{
  "norm": "layernorm",
  "mlp_ratio": 4,
  "head_dim": 32,
  "patch_size": [4, 4],
  "layers": 8,
  "init": "kaiming_normal",
  "beta1": 0.95,
  "steps": 7300,
  "batch_size": 128,
  "lr_schedule": "cosine_restarts",
  "final_lr_fraction": 0.01,
  "weight_decay": 0.3,
  "adamw_weight_decay_other_params": 0
}
Rows from block 2 of a small image classifier, named by matrix and row number. Rows with one number belong to one neuron. Each number is 128 + 24 x the weight over its row's rms, rounded and kept within 0 to 255. All counts start at 0.
After each neuron's rows are labels from the 100 images, of 14976, where the neuron reaches its highest value: "responds to" is what is common among them. Only what is clearly more common there than usual is listed. The data: flat shapes of many kinds, plain or patterned, on busy backdrops. In brackets: how many of the 100, against the usual share in percent.
# fc1: MLP up (model.blocks.2.mlp.fc1.weight, 1536x384), inputs 154-230
# fc2: MLP down (model.blocks.2.mlp.fc2.weight, 384x1536, transposed), outputs 154-230

fc1.278 [ 97  97 136 133  87 159 117 103 156 121 130 157 113 129  96 163 138 128 102 144 142 153 163 134 150 115  88 129 120  82 169 134 135 130 149 116 130 139 150 134  88 163 133 135 146 103 155 150 112 117 118 113 149 140 149 105 121  94 174 171 126  98 128 111 118 125 190 121 126 108 124 135 100 166 143 141 109]
fc2.278 [125 132 115 115 135 118 123 122 129 146 108 107 113 126 137 119 133 129 143 128 149 100 109 174  91 126 110 154 151  98 139 128 107 131 135 167 135 120 136 113 128 133 124 162 131 121 104 107 160 138 124 129 128 117 145 154 143 160 106 168  90 150 185 113 123 136 128 121 121 126  90 150 116 151 156 113 137]
responds to: purple shape (53 vs 22.1); blue shape (50 vs 22.4); its colour: purple (47 vs 8.5); its colour: blue (35 vs 8.6)

fc1.91 [130 173 151 120 123 137 120 106  76 127 107 174 144 157 155 101 150 117 118 110 122 130 138 112 152 135 132 130 122 109 124 184 155 148 136 120  87 136 128 115  89 151 109 120  92 123 116 134  74 159  93 126 100 131 121 129  98 145 123 100 172 144 117 163 116  99  87  79 132 126 133 143 166 138  91 137 159]
fc2.91 [119 163 118 151 134 102 133 126 103 128  87 130 165 121 121 125 153 150 172  51 101 129 134 128  75 146 131 121 125 128 171 142 136 134 129 132 140 171 125 132 141 127 124  86 175 136 125 155 121 134 102  94 144 111  98 131 129 104 123 113 104 170 118 108 157  90 154  55 125  95 147 128  92 156 116 102 141]
responds to: pink shape (72 vs 21.8); its colour: pink (56 vs 7.9)

fc1.124 [134 161 148 123 174 139 105  77 148  88  98 105 124 113  83 139  87  64 123 145 159 142 104 148 163 118 141  81 161 190 110  76 123 135 147 161 102 130 150 103 133 127 144 142 140 126 120 122 103 108 100 134 165 168 126 148  71  89 105 147 134 112 153 115 104 139 136 113 108 118 102 141 142 150 140  62 136]
fc2.124 [108 109 118  76 119 102 135 132 149 106 117 118 118 159 155 153 124 120 141 170 124 137 110 137 129 148 117 141  96 108 104  88 125 165 135 117 180 111 103 138 108 160 163  96 158 115 125 146 137 132 141 121  88 113 123 111  83 149 122 150 158 125 127 151 126  92  94 142 155 135 143 137 118 125 132 105 154]
responds to: pink shape (58 vs 21.8); its colour: pink (50 vs 7.9)

fc1.492 [128 106 144  91 153 124 122 103 126  96 120 134 142 122 100 142 131  94 116 130 124 137 165  88 134 150 157 134  95 140 132 125 100 142 162 127 132  58 126 174 107 164 120 158 179 139 136 108 129 106 143 105 159 129 144  93 135 133 100 107 158 135 115 109 111 150 139 133 125  91 121 143 128 178 130 120  74]
fc2.492 [148 123 112 129 121 121  95 161 168 148 126 101 107 161 147 150  90 143 158 129 114 106  81 129 171 140 113 136 115  76 138 114 140 104 125 142 115 180 138 105 122 153 133 136 110 122 106  88 137 150 122  58 117 111 134 185 126 132 118 125 123 129 104 113 150 177 125 145  95  73 107 113 139 133  91 149 101]
responds to: orange shape (71 vs 22.3); red shape (46 vs 21.7); its colour: orange (37 vs 8.6); its colour: red (33 vs 8.2)

fc1.72 [108 125 102 147  83 111 169 155 136 105 132 129 109 121 117 141 121 115 148 100 137 136 115  96 104 161 131 108  86 140 117 104 155 153 130 158 118 124 121 136 130  88 106 121 138 110 164 182 108 150  85 153 109 149 126 128 124 182 143 131  96 125 120 149 128 139 137 144 105 119 107 156 141 138 120 120  98]
fc2.72 [171 129 143 149 133 114 146 128 130 164 134 145 169 119 159 131  73 147 136 140 168 120 125 128 133 130 115 118 132 125 109 174 128 121 136  56 161 111 153 100 121  93 124  84 150 144  90 129 100 150 112 139 101 165 118 124 123 117 104 134  97 131 120 131  95 135 157 102 135  99 122 104 163 132 134 128 120]
responds to: pink shape (60 vs 21.8); its colour: pink (53 vs 7.9); red shape (46 vs 21.7)

fc1.548 [127 169 134  89 150 121 118 118 129 117 133 163 150  99  89 124 145 142 115 106 149 161 112 156 141  97 121 109 156 177 148 120 148 129 130 129  94 129  92 179  74 134 131 139 165 118 104 156 144  87 132 105 114 109 136 121  89 110 108 150  93 170 132 160 160 131 160 115 105 137 118 127  93 124 138 140 108]
fc2.548 [151 138 115 134 114  89 139 118 202 163 117  99 157 139 129 156  62 161 125 138 140 134 149 125  90  97 152 112 117 100 150 125 127 125 118 132 121 124 147 112 160  80 157 167 132 132 108 124 157 160 154 123 125 144 122 113 154 124 119 166 100 133 185 123 155 152 100 132 122 125 117 144 152 104 114 118 107]
responds to: purple shape (69 vs 22.1); its colour: purple (62 vs 8.5)

fc1.95 [141 111 110 136 134 152 159  82 122 127 161 108  97 110 173 113 127  94 116 131 156  92 153 101 144 154 114 116 124 133 123 118  93 124 122  90 124 123 117 140 132  82  97 133  83 146 180  91  78 147 125 125 128 111  89 113 103 171 151 126 134 150  96 120 155 123 129 121 148 155 149 124 137 153 141 171 148]
fc2.95 [116 135 102 154 131 107 140 160 118  76 104 130 141 114 108 128 124 119 124  76 108 135  77 170 149 116 142 125 122 147 130 164 152  98 152 125 137 120 137 106 121 146 137 107 175 103  68 120 152  90 117 123 180 128 151 134 137 139 115 132 135  92 142  82 134 122  83 117 115 151 105 106 141 124 112 186 134]
responds to: orange shape (92 vs 22.3); its colour: orange (74 vs 8.6)

fc1.131 [114 155 108 141 179 131 124 140 130 113 155 136 123  53  88 121 134 105 134 136 109  80 120 138 176 121  90  98 148 121 116  82 137 135 125 123 165 107  93 137 146  93 139 127 136 103  96 159 101 130  98 130 117 152  91 130  91 128 168 115 128 136 142 147 106 140 133 126  97 135 159 106 124 127 180 115  98]
fc2.131 [149 136 120 101  91 150 147 154 187 109 178 113  97 126 137 140 138 130  83 101 160 180 106 168 106 115 117 144 126 128  54 124 119  95 126 143 123 102 125  88 135 135  99 170 106 120 129 124 136 137 104 121 133 129 123 111 104 121 151 166  99 130 131 109 142 109 105 124 131 107 114 111  85 135 131 122 112]
responds to: brown shape (60 vs 22.3); its colour: brown (40 vs 8.3); its colour: pink (25 vs 7.9)

fc1.430 [119 116  83 134 112 121 116 181  86 160 110 145  94 125 137 110 128  95 121 130 159 175 155 132 158 142 139  89 127 114 136 105 115 118 162 134 125 142 121 115 102 129 106 149 104 141 142 154 117 117 131 157 123 155 178 148 138 159 132 118 134 153 128 131 155 147 164 124 100  82 122  91 109 131 148 164 147]
fc2.430 [114 142 113 108 138 136 106 118 146 116 113 132 147 131 127 132 118 120 128 124 114  95 123 142 114 125 120 146 147 107 107 123 122 132 137 121 162 132 139 123  75 124 138 150 147 109  98 138 116 102 135 148 159 123 158 155 125 151 125 137 103 128 133 144  86 111 165 169 159 124 178  85 135 126 104 146 107]
responds to: brown shape (89 vs 22.3); its colour: brown (56 vs 8.3)

fc1.58 [ 93 103  82 113 110 110 131 122 111 120 178 142 166  83  85 133  90 160 179 137 140 205 121 168  93 136 104  99 126  98 119 116 119 134 119 121  99  84 124 125 117 149 121 177  99 148  99 118 132 108 106 123 101  69 128 131 104  93 192 149  88 135 130  92 171 111 149 163 129 117 129 112 141 191 150 148 112]
fc2.58 [147 124 122 139 125 134 145 138 141 132 149 149 125 128 146 111  94 169  80  72 104 133 143 182 135 121 131 117 160  84  82 137 110 104 141 123  98 156 107 150 117 121 121 148 124 114 129  84 116 154 135 140 106 153 147 103 113 135 139 132  99 121 144 155 126 147 150 125 116 115 114 142 150 128  91 124 126]
responds to: pink shape (63 vs 21.8); its colour: pink (52 vs 7.9); its colour: purple (33 vs 8.5)

fc1.633 [113 126  95 149 147 108 146 123 141 149 136 116  94 150 124 142  97 134 147 159 149 132 167 103  99 151  99 105 159 121 105 139 117 137 120 103 150  89 134 154 129  97 139 159  93 132 105 149  91 129 110 133 167 119 129 118 136 120 158 120 142 153 141 115 165 146 151 179 120 124 150 127 154 146 175 144  90]
fc2.633 [151 178 101 136 110 147 150 108 163 113 118 130 105 105  95 128 116 122  97 112 138 195 142 144 140 141 133 165  72 118 150  87  87  95 129 123 126 121 108 107 137  94  94 113  96  97 199 165 138 109 145 104 173  98 146 135 132 124 159 130 156 114 170 140 139 133 130 102 127 104 156 109 137 156 141 130 115]
responds to: purple shape (83 vs 22.1); its colour: purple (67 vs 8.5)

fc1.209 [143 138 121 135 115 131 129 115  97 140 113 203 150 125 142 149 115 133 159 174 142 127 146 149 132 153 145 140  84 140 121 141 120 149 140 164 143  79 130 136 135 132 129 112 110 168 108 141 133 156  77  91 110 106 137 118 156 150 154 113 157 147  88 170 144 125 131 139  97 123 134 129 154  66 138 146 172]
fc2.209 [102  79 116 106  97 122 116 151 118 150 120 119 114 136 141 132 131 194 121  69 130 149  79 118 125  85 140 153 140 172  95 131 106 144 137 102  82 164 143 155 119 102 157 146 159 130 113 114  93 126 162 131  94 134 125 131 153 134 150 135 114 129  86 169 128 112 111 133 149  99 167 128 123 123 143  84 112]
responds to: pink shape (68 vs 21.8); its colour: pink (54 vs 7.9)

fc1.50 [116 108 104 115  90 152 129  96 109 125  90 100 148 125 142 120 110 147 124 132 132 177  95 128 101 154 148 123  45 172  98 154 170 113 140 144 143 143 109 127 141 141 131 134 108 144 121 102  99 120 138 177 150 136 120 133 151 147 132 162 132 110 132 132  99 135 180 108 110 134 129 101 116  86  83 138 131]
fc2.50 [115 129 177 104 154 125 128  83 119  98 108 133 143 147 139 123 149 135  66 126 121 102 106 135 100 132 135  73 157 139 111 128 164 139 142 131 112 134 156 103 113 185 134  89 146 147 169 122  97 160 120 132 134 120 154 126 104 142 115  87 116  93 108 149 160 123 101 135 124 135 106 112 143 141 179 133 131]
responds to: purple shape (52 vs 22.1); its colour: purple (38 vs 8.5)

fc1.157 [150 125 171 195 118  76 129 123 110 160 115 137 119 121 128 120 114 128  90 140 116  97 127 109 130 128 155 188 128 162  94 122 148 164 148 133 106 132 154 129 133 144 130  81 120 120 123  67 156 140 129 103 139  94  86 120 129 169 119  94 152 144 124  99 145 104  97 140 163 159 136 112  92 152 120 145 136]
fc2.157 [ 88 121 110  83 110  96 117 109 128 140 120 108 161 141 146 127 161 128 119  88 159 131 129 131 157  96 142 127 167 158 146 124 122 108 126 144 101 101 102  75  91 122 136 142 114 101 148 119 104 116  96 118  90 146 128  98 123 111 139 146 121 121 108 159  79 144 156 109  87 141 113 150 131  89 128 136 130]
responds to: orange shape (49 vs 22.3)

fc1.242 [147 100 125 149 146 102 108 131 109 122 169 124 163 119 149 131 129 184 118 155 133 161 119 141  95  84 144 121 120  94 157 100  72 130 104 111 134 125 149 116 161 131 161 137 115 108  77  98 145 135 141 144 100  89 108 122 162 114 191 158 128 113 144 150 127 158 148 134  99 141 102 119 144 138 110 135 101]
fc2.242 [145  88 100  83  99 118 119 166 123 174 147 117 108 126 146 108 132 100  90 130 149 133 171 134  99 112 105 142 142 162 126 139 121 156 102 101 118 168 137 119 136 116 113 139  83 153 162 126 123 126 116 117 144 125 126 171 109 117  75 142 124 139 129 101 151 155 134  99 144 117 134 155  88 135 108 100 163]
responds to: purple shape (80 vs 22.1); its colour: purple (64 vs 8.5)

fc1.527 [ 98 102 113  92 111 135 133 130  83 146 163 151 116 104  92 121 110  97 110 143 146 130 120 133 104 101 145 143 136 114 145 153 123 137  98 132 135 126 133 116 106 124  81 114 109  89 110 146 118 104 131 114 111 121 139 139 150 115  88 134 100 131 119 110 121 123 101 123  66 118 107  99 162  75 142  88  81]
fc2.527 [139 112 130 112 117 113 140 172 147  77 118 119  93 174 145 157 151 133 118 132 108 126 133 127 100 153 106 130 145 117 128 113  91  85 148  97 129 138  93  87  93 136 134 107 138 133 100 152 156 115 148 134 137 190 115 105 101 150 155  91 137 135 115 114 133 107  65 166 122 173 135 137 101 120 156 157 142]
responds to: pink shape (56 vs 21.8); its colour: pink (42 vs 7.9)

fc1.656 [149 117 114 169 104 111 132 139 104 147  92 169 140 108 144 123 130 129 163 127 127 129 156 122 142 176 120 103 100 124 102 140 138 113 136 121 137 101 129 115 107 128  95 105 156 121 160 169 156 142 171 163 138  90 118 138  83 116 129 112 100 147 133 122 136 112 134  99 146 142 162 143 144 129 135 156 140]
fc2.656 [117 102  95 138 153 149 177 160 125 140 139 115 114  64 116 145 139 139 127 124  95 168 121 115 136  80 149 168 128 138 181 134 106 173 109 130 157 117 132 121 142 159 114 121 121 143 123 147 119 100 123 159 159 146 140 139 104 127 147 152 100 121 125 142 128 110 155 102 118 121 142 131 141  95 137 149 111]
responds to: pink shape (69 vs 21.8); orange shape (62 vs 22.3); its colour: pink (47 vs 7.9); its colour: orange (25 vs 8.6)

fc1.115 [119 173  93 141  93  83 144 154 120 144 114 122 134 149 160 119 154 114 120 126  93 165 134 105 106 128 108 149 139 146 104 135 154 180 104 140 148 136 116 123 127 181 114  97 127 106 101 149 128 129  84 132 132 102 118  93 155 169 195  94 114 153 162 152 135 119 116 117 118 156 168 142 134 128 111 140 123]
fc2.115 [ 87 101 135 134 135 133 124 138 120 113 166 143 162 132 138 102  99  90  97  93 121  84 137 149 118 133 147 119 116 121 169 139 157 122 138 149 164 128 121 103 155 119 114 103 146 148 129 126 156 128  73 160 111 149 139 139  87 168  98 168  77 136 106 123 134 177 111  90 136 155  85 104 116 162 140 108 126]
responds to: orange shape (58 vs 22.3); blue shape (47 vs 22.4); its colour: orange (27 vs 8.6)